python train.py --model="multi-label image tagger" --dataset="drawn branching plants" --train_examples=72500 --horizontal_flip=false --norm="batchnorm" --kernel_size=3 --widths=[64, 112, 192] --residual_init="none" --final_lr_fraction=0.01
Rows from block 5, named by matrix and row number. Each number is 128 + 24 x the weight over its row's rms, rounded and kept within 0 to 255. All counts start at 0. Numbers have three digits each.
# convs0: reduce pointwise conv (model.blocks.5.convs.0.weight, 112x112x1x1), inputs 0-55
convs0.0:118100130126099135169107068138114091078115111077113086130125098089122096129090110126101104126157143116118095091107151135109110111133100132154181149135149149113106127154
convs0.1:095156132138167103134116116157108101100122185138103117091112153178097114155110129167148133116089131112131148133097134179103130102131121144117118118148148123124143108085
convs0.2:133144120136137125146105119138108123115094145123091119105107148095115169117134096131114093138120137076143156122135125121078122101174137133088132106160107129161148155125
convs0.3:119120123084132110117111089105131102105125109126126126125136119109152172123124104123117113122105130127118155126118149087129108103121107098097168146142130126155108159134
convs0.4:099073135101097086110136110112107160130137092160145094155133102092134109139100125101133101105143120126123107134119116130139151109123131115199139116078127135143114096145
convs0.5:140121149181105164157137080157113155112127128059140110129129153096127132148167112119122108105127117152114141108111111169153154103125146132119117109127121141132094131113
convs0.6:089130143127105110149109084164113090073135156089111107121110158128126128142132116165137125117105145113138145119111161165113099110105111152122148118130151127113114104105
convs0.7:126107109142119134079116125153071140110151114107122108115136129136122110097121113110139107101120124115140118070136108153134107101096131184073127148145158128121123121128
convs0.8:131122118157140157122150141161140144150104109121139176115153120105156134121127132100156143106123152180142151160151141161171153132113133143125098100115129163136122137140
convs0.9:121102130101108096129113105154122071100131158087102134154151122115141161117142122163132131128118084138142135142094108143106115110153103078097133085137089111093119126142
convs0.10:074124125107128112127131103117126119118139131171129130130134125105141184084112119108108130151120129138119145150099114118112136115123132130090133155128133082149116144095
convs0.11:145130151134110128110112110114107142127123103105087152134171166125134107109165105090140143137100139143090124103120101119135079127104123141186091104122146138125147106123
convs0.12:168126116123165143122116130134164083159120124126160095112123114123139129113166103122144129134139148128129138129162171085162172120192107060103135105109136145133141159126
convs0.13:150155124121119131142107134117099137113113139104093126089118160109120150170098123133122114125127114084158141100146077150098124100125121157128171089107093122127136148148
convs0.14:126136119150165163130149134157105107123133126142118128113117065098129119158126126127106145099142142129139162148154166083153175132104093097112140119090116143125100134174
convs0.15:112071118107096092135155073104136134114147095167135117160129114067123156126110147115112110128144126118129115113123120121133139129093144097172141162101129132128130109136
convs0.16:093081131129196137131174107118131128151143154119100137091134074100130110147131141118119142119088182114136134158135148119109130140118148144117125139141127095122132136076
convs0.17:159115129106129114097119142149133144110127079141125117151143111123133112147140075043170104101118161131139112098127114123115096107098131147145127140077129100136104114180
convs0.18:171122164147116125079099125122163089085121087112075120139159126136132104094194129103139117084113153150116094140133119143161092106125116130127110132112136139105091142088
convs0.19:111111145093135112078124149152135160135117093117144167132142082140130102174132093084162109086105173142122124117134105149145129114082127143156123122107162099119116139147
convs0.20:152113129128111115122091140153131133122122102094124090152139120120127141133149069096147136109126145127127079115096102139113067103098122095158140138095107105121102085193
convs0.21:139125134146125094145125182097100145132144144085135125119062112118093159168116144120125104129144126089141116134145141170101094111122114135143091065116059117129112135139
convs0.22:137147104150136132109106115141089126112164110154140128109124113122130087105172137099151135130128177095120129159145177118136096159121139142082119154104139195081160142116
convs0.23:106136144101127126094088157151138156121104115123141134107159101129105082152083080128117105115101132115127104114144121142122130105123096123119143144122187087139119108100
convs0.24:146106134113098126148109132125140136088130091131076102170157106102124159123153074065122128102124137134125107122104124092121117121091145130131134134102122102135053102157
convs0.25:116160151072127100127124147115154145141121124134150159108131117153102119115090116133145103119088154138125107103131129163143147115123147124091126104132164086152109125048
convs0.26:146140103122144110083116116134095142126153105154150117116127113146135098111161149080145134143136143105116112152148148147144104159129139128108124130112107190112160102137
convs0.27:093111141158144140140119137118106114114108145123083142078072102117120162160128138102121137141120152121101099108142067128106077130090111108131092101139070110091121079120
convs0.28:096131119119152112119165185084117144117140136140133110106131094119110077150100122116127121147125156139094129090176139117144100120127149120138149144147128131136123091160
convs0.29:124105134116134141128109133127087144120159142079181111111109141124139121147112116104097167150159086116122142088122121126125106176120119105082139090158069176100169113107
convs0.30:140124125151146110091087141130119113120135096131167103137138114142119104122151130103134100077138145151105125095161153112195118122123114099142142133081174171112105106157
convs0.31:147139133128110164152070116132129118112124127105067075145110120101120130107151066135119134112126113127126107076112141091097094093123136129130140136128111092119098125135
convs0.32:113101140093117147112144129109108116161093103131155093157129074102089139137105103136130152147124131117082081136086103069113077114094148116097132149086155145097123107133
convs0.33:116119101128104066163100109126142105102142124129131091117118158091133166116098126126100105074131096115076126117136148124123176108103141157140113137121135153157095133131
convs0.34:132124096129140147147122154133113154150096129091138143131142161115131111177105119127117121120120122138144165103127139102134115107129116081123186132135138137132125127095
convs0.35:120102116114101067148091085144172115122139110153127100106104182193119144111119140111157087118106142122088128123124132149122152086079143160133111147100114116146132127168
convs0.36:154146078150132096060123117095115134113143138133112128133097183123115129171149113090130120123128083124104099126123152093075133141128122139087144082166113118161145103135
convs0.37:117130101165147102097149161127103142129158130134182109108125131129146105142148150126138121122140080148120166135130164089138122163133112139107110086128129155107141090129
convs0.38:104092144093136106149113116133126135146094106145131109136123165181095117099117132083122145111137155111076123117126121100149130122082135176132144172057101146124125093126
convs0.39:100127114148144131098096094136116133153125150109061189123123072122141163110121157133101149143162103120181122167138089108084136150089123107086130126156073160094129135098
convs0.40:112113120156117144146102103120109135123089111150140142147143179179124105110138129131127109086109135136067103136107116164150116123073114182176129155121101129126125076133
convs0.41:081112146137137128159155152093102169125146133105106129153086110110100145180086137135138121111102106115077100118106104123136127126109151139163112123116103121104068079106
convs0.42:176115101142115103093160159095116145111131111131144132132098126132130130183111114089141114108133068128120113106128133135117149123087091119115137112135144124140127137102
convs0.43:097115139087109103134150104114129141135102128163129137127148073109096133114110101109116152074132150083139143137110122150104161105086161127134113148122175142104111134100
convs0.44:129155118116116097146115111114158135105100154101112139121104143105126152104067105137117117114126110112116108127132133124119111109202133122096126118190154095134122184122
convs0.45:083109145141116136155103149033148086115130109120102160156112142144131141125099142090104111098121121155095110103137102116146134112115110126145123118104139136102105096090
convs0.46:107149119074121082088100108173133124125133110127177144126157104117131164126167090121150114113151154124134112155108093169146109100087149103136133130111169156100123121158
convs0.47:116111120056120141118154116122095172133101112131165138115137072106104144129136075143116123128110122127123125142101083115124088120085183131107126122122164163127121110098
convs0.48:128100118095128108095126123179106082146113103125105098121114138105095086069157134088127102136156127117122133127121123110125097127107109157142109109127128140105129124150
convs0.49:140102123115136170167126118140109111151069124113138093092117107154113145140134124122148126127166127139118118101148094115101134121126124130116127137144095145059140146133
convs0.50:156093103126140120096111116162097116146116095124061109069128101126125128140146106136090130130133120094127098120134103066090095112123100134184129112098152138110106119142
convs0.51:099139109129139106126117163146157159178126137119135162084121081138121111161106109134100126107141122116139117164119153156119156106123127088154136102134124154158104092101
convs0.52:142131136075128100130100104138132108154134111153092125101114135134134093047122140105124121128117144096121130139126101151101138132120103163125087150098129110089139131168
convs0.53:130132129135137164142101132120114154124103140117156128099126136102114170144143091125152116093148119142102134120122094104133118097136122110128125120144116133082134160134
convs0.54:160134113126089083147131142108099086121140120133101105098109155186107146146159149112130109147161124144143117092154126111133132121141097149142138145122111144104143134172
convs0.55:120153118124110068139081135086089103133127149135122154096128148155126138108133123139142092152158117147113104117133146111154096108143114065119117117183111158138124137148
convs0.56:143138110125135126151113141105112141109093176113086108076094119140118146139139107133145116148153107082132093132131081120102104113143157109113122116144095126093149153138
convs0.57:154161122155121097139115137113107137125151121114107120094134141139095160152138137150130109137170109112130084124154150135143125133144115107139113147150096148097099129146
convs0.58:149121112063109097117134127131100119122134131137093134112108144119136122090138154122120117149164137143125132126128074084108098126106098155186137109140133168106143102159
convs0.59:121123114103141104106096112155100104143144132099139155111129118139108136124143102124137099135140114141142115126153123087171113107129091075083124125158126166128108175136
convs0.60:147111104120122084130163073133120133157156114120096146124133124100115173133114152159108120161175093093139102099154084132082134147124114084147127153164080147094126138108
convs0.61:127117117134133128093112152098116168136153143110122129125129087143137144136148104142138135162087078109129158129118114143137108149126145153110126110164077073124152170086
convs0.62:119092120075128083127163114126111129172129143087119173141131096116133161114113172153084129147157094105138110114147082147065122132117114100138119145191087161117146133104
convs0.63:136124109103093128126108153132095099095121127134104097111083179147123152148133123111129119132156124140110137116149108122138129106149088175113156132132108151100133126174
convs0.64:089144146103113109145108152083138139130135132163098127143116082098132154086093139103121151155146105123143131143109128080094146118119133118118131101112102121090132138112
convs0.65:132115107134114087135130115123102128096174135086146083116125087128129145132102113147075122180127084110136087094099127142112092165156134099146155133123132157117154127155
convs0.66:142138139106086131136080171100115114154129083136106181127145102140144152137103092108151132117094139160119134091153092156153096105116113133177119149100159127092118155132
convs0.67:122069111087146074142107121133145134115148157086142088085115127071132137129100116124084126137134090105127112110127115052118122146158138128150146111137149157122136124128
convs0.68:099133125082125077116126110118129144129108155159058175106110149146137149081142156113120136133137153102167117161158122143122124128083136127090155131167073125111128148092
convs0.69:124113141132127116135118076132096111098132080129139118089136155134117144143154094118148129072132117133057095098124095155152105122074110121157143143070117120122093089129
convs0.70:133134118103082082105122109156152116133168101142107129084085121097131171124138144142131115196148102133132108135091118151102135137142103136143128108137101157091131128147
convs0.71:122136118092127102093114129129119133158090128127082195114136152131138151109144095105160139099088128128149106169112109132123116089097132142124117102130107099100107150087
convs0.72:103147104121129160140133088143114099118112118109110072088152190112126122136141146136140112115144112150091133078155134114144136115138122138172108103162114122154113124160
convs0.73:073118126089103103121093133122136131114110084154109099115135119115115123102155125074118129132143142121116114133119139091114130117057124140111139158082167112110129072122
convs0.74:109130152101101081086107162098126131119148097144108168112151104118137092125133099093119110115124125152114117109127127117132133111076126118127144118093170145110111125077
convs0.75:188138142131096120097116133102122083170149080118073176124152131114133153118156098078179133091120147183147149116135107143160106124115115142145119125104143102105103145119
convs0.76:121094110106143104132124118138117118094121154092169093138139121113118099129114106133088112116117123096124143112123122092102091148153129117124180121159158144125144141166
convs0.77:131102127087114116079112139123092092121115083144093153109149094116144111150139085128138142110081129138119098081111075138119089126124127141158153186107151092105105126083
convs0.78:104125125115138084143106133172118153142167121167123119086083108103122149142132135116113139183131113102126148160124129110110143132138114116108117089120074145082136119136
convs0.79:096094108109135172166116162140117159113128132134161147138104144101135137130097093103163119071121118154123110108152095129163124120127136140176113117116104091091078095149
convs0.80:147120121103143095095114107144101072136096135117117117130162165122132164068130116112088131111124157109118101120100094077116096134141101141143148134115150113101125166147
convs0.81:162142132113101103135111143106109120136147133132076127107097095131112171125123104140112108146127095097160113138148134137120100116149119159088097107123080098145115175149
convs0.82:158123129101129088103100140128110118164164121123052146133127119096128197144119125155089115171130098078156132128119106124097142118122071135121122103132132132149130174149
convs0.83:130103102120138067101116101105104127160137132141157138103116152102117160108103117103083114135140131123150161118149135098155168115125095115127128119138136118141133151133
convs0.84:138116117081117075095120124126107112134100111098126099132158162140150145091154121137105120113131135108117075104121090078094096140124084155172138102131153136119124123164
convs0.85:113121112150090109128140156142103074070155122126135112077094181150131119158128163118120119106163123130147110137120134154149103123103084120153110133123112163140121120144
convs0.86:080140128111123109180113100136111106098122132148098087073098130119103136138087152135102118095142141117118132111140138110166118103145142083132105126135099148147089149142
convs0.87:113104130111130121166110151093132112124166158149059152112151151132121152158141138130128164174178135108138121117111061128110103156104135146137127093143160137136184119130
convs0.88:133095108084113142131079131144113113143148125119095069164110119116138138113150097109120134140139108132150088127108126099102125115136116142124140078130116132106121112141
convs0.89:160103155182100158119155113157121135115133125108165088111134124124152128099141140135128127114127116140120091120106134167126095143099153168167123161138145108096121159165
convs0.90:125135115111162066131126076094113093140118160132130135074131130148120126100137123108124121137136129127144141154137142123132103135151132101140124102148101145143159134150
convs0.91:130123100104083093135125132094124104125135138093102138153109113094151144095107121127082144134141119121148125121146144148100118115134095132144153096153116139122135144171
convs0.92:089105114117119135123145184091119148125134107115164085113121048105115095151095169108123137098118090108084132107152135165154127113114126144196138157079152173103111114146
convs0.93:114145136060148117128108137118141135134088150082144131094095106148092122136100138151133126102124116088142104150142095169120094130133118103178093107121087129137121127121
convs0.94:113141116118164087140110068096132110131111162134130136073127121149105145101129104119117113128121135125139147150151157135141118115160133103139129105153092145163130143136
convs0.95:086101139123082090121092119132116103097125114147106119077121150111099115114130156105106110097151188105132139101141161091156121090105095153143138158123166154149090111121
convs0.96:167160137149097135105080124152066059117133082144105115141145152169131131106148120095151103137127157123099107092120098074111083113089095156147105145118155135096148138139
convs0.97:144157129158136104122113130143147141104098121085103122107147147161085141134147137161142145131146136126099100126104069172096129143113144105146136101112086134129143101111
convs0.98:101103144128117117129153114136083132138103122164137099103145167136119152115099141150089163109133121107099137111072116120140175126125100121143134155114126126121110088128
convs0.99:108183130151142120108116128164169118198111110093100125103154139141110125133130132195133105147127148097126097160127145178101158136131113105132127090128122120166095115116
convs0.100:151179140189115129112137123145164120152129077147117130101167154143123131128202107137128139085113154165100132141120134157153100152098133108159136115078133130131091127156
convs0.101:162122094169129117123131093165118096084109119154106106108139175148100109139197122092125136108115158159088104157124113110157100131090112104164125130140131141143148133125
convs0.102:125166138153128120101119115137169133156103106106137115124131134143092163126103160199103119151151156124118104128125074197090153146125118106142111104106117115096117134111
convs0.103:135146126139154082111143153127125109106146147104092119112138177140110143150163149164134135131152105119123128112121117162082113158111132105145156138136091148144167101144
convs0.104:167156136120105129161113103128103079154117107155126097113123180144144119124119120108137111117126170146110126078107113101169120101098103169136133147133185125110148132169
convs0.105:133161135148159135107114123149158129166095126077133158153136114144120157128074145192151137169140117102131094146123097136084136145147139092111118121161070116133141130115
convs0.106:124163122134139140124118111144118156159126150088115141132101142153114151127090152191160139165151086095137090137142102154077128131137136111104139132190074128158146125103
convs0.107:091132132053104119135128134088122144133115134149147150123127101125138127107102130134143143117099145117095115138111090123128146123082107161118150133120159108102119111123
convs0.108:100127105134129102130120072161125094093134100117072134087150150143104074136168143108075140104129157143092111136137137109149112142085104127170161104112138150143099107147
convs0.109:143145140161149115109107128125157160181175118105122117080127128111126157142096140166116143158138102088142086156109156127086116138147092102116143135147108143151126162117
convs0.110:108137123109065071094068127121111114124116102142126141124131137133135133082104149089130099114129144088101086121113104098131142115098095144087108128127162123099120122096
convs0.111:078094122103123101128141148112099115120134141151125106084157155126140109106100168143092158119143133106102158104139140126119156131106128114117159127139127137101137094166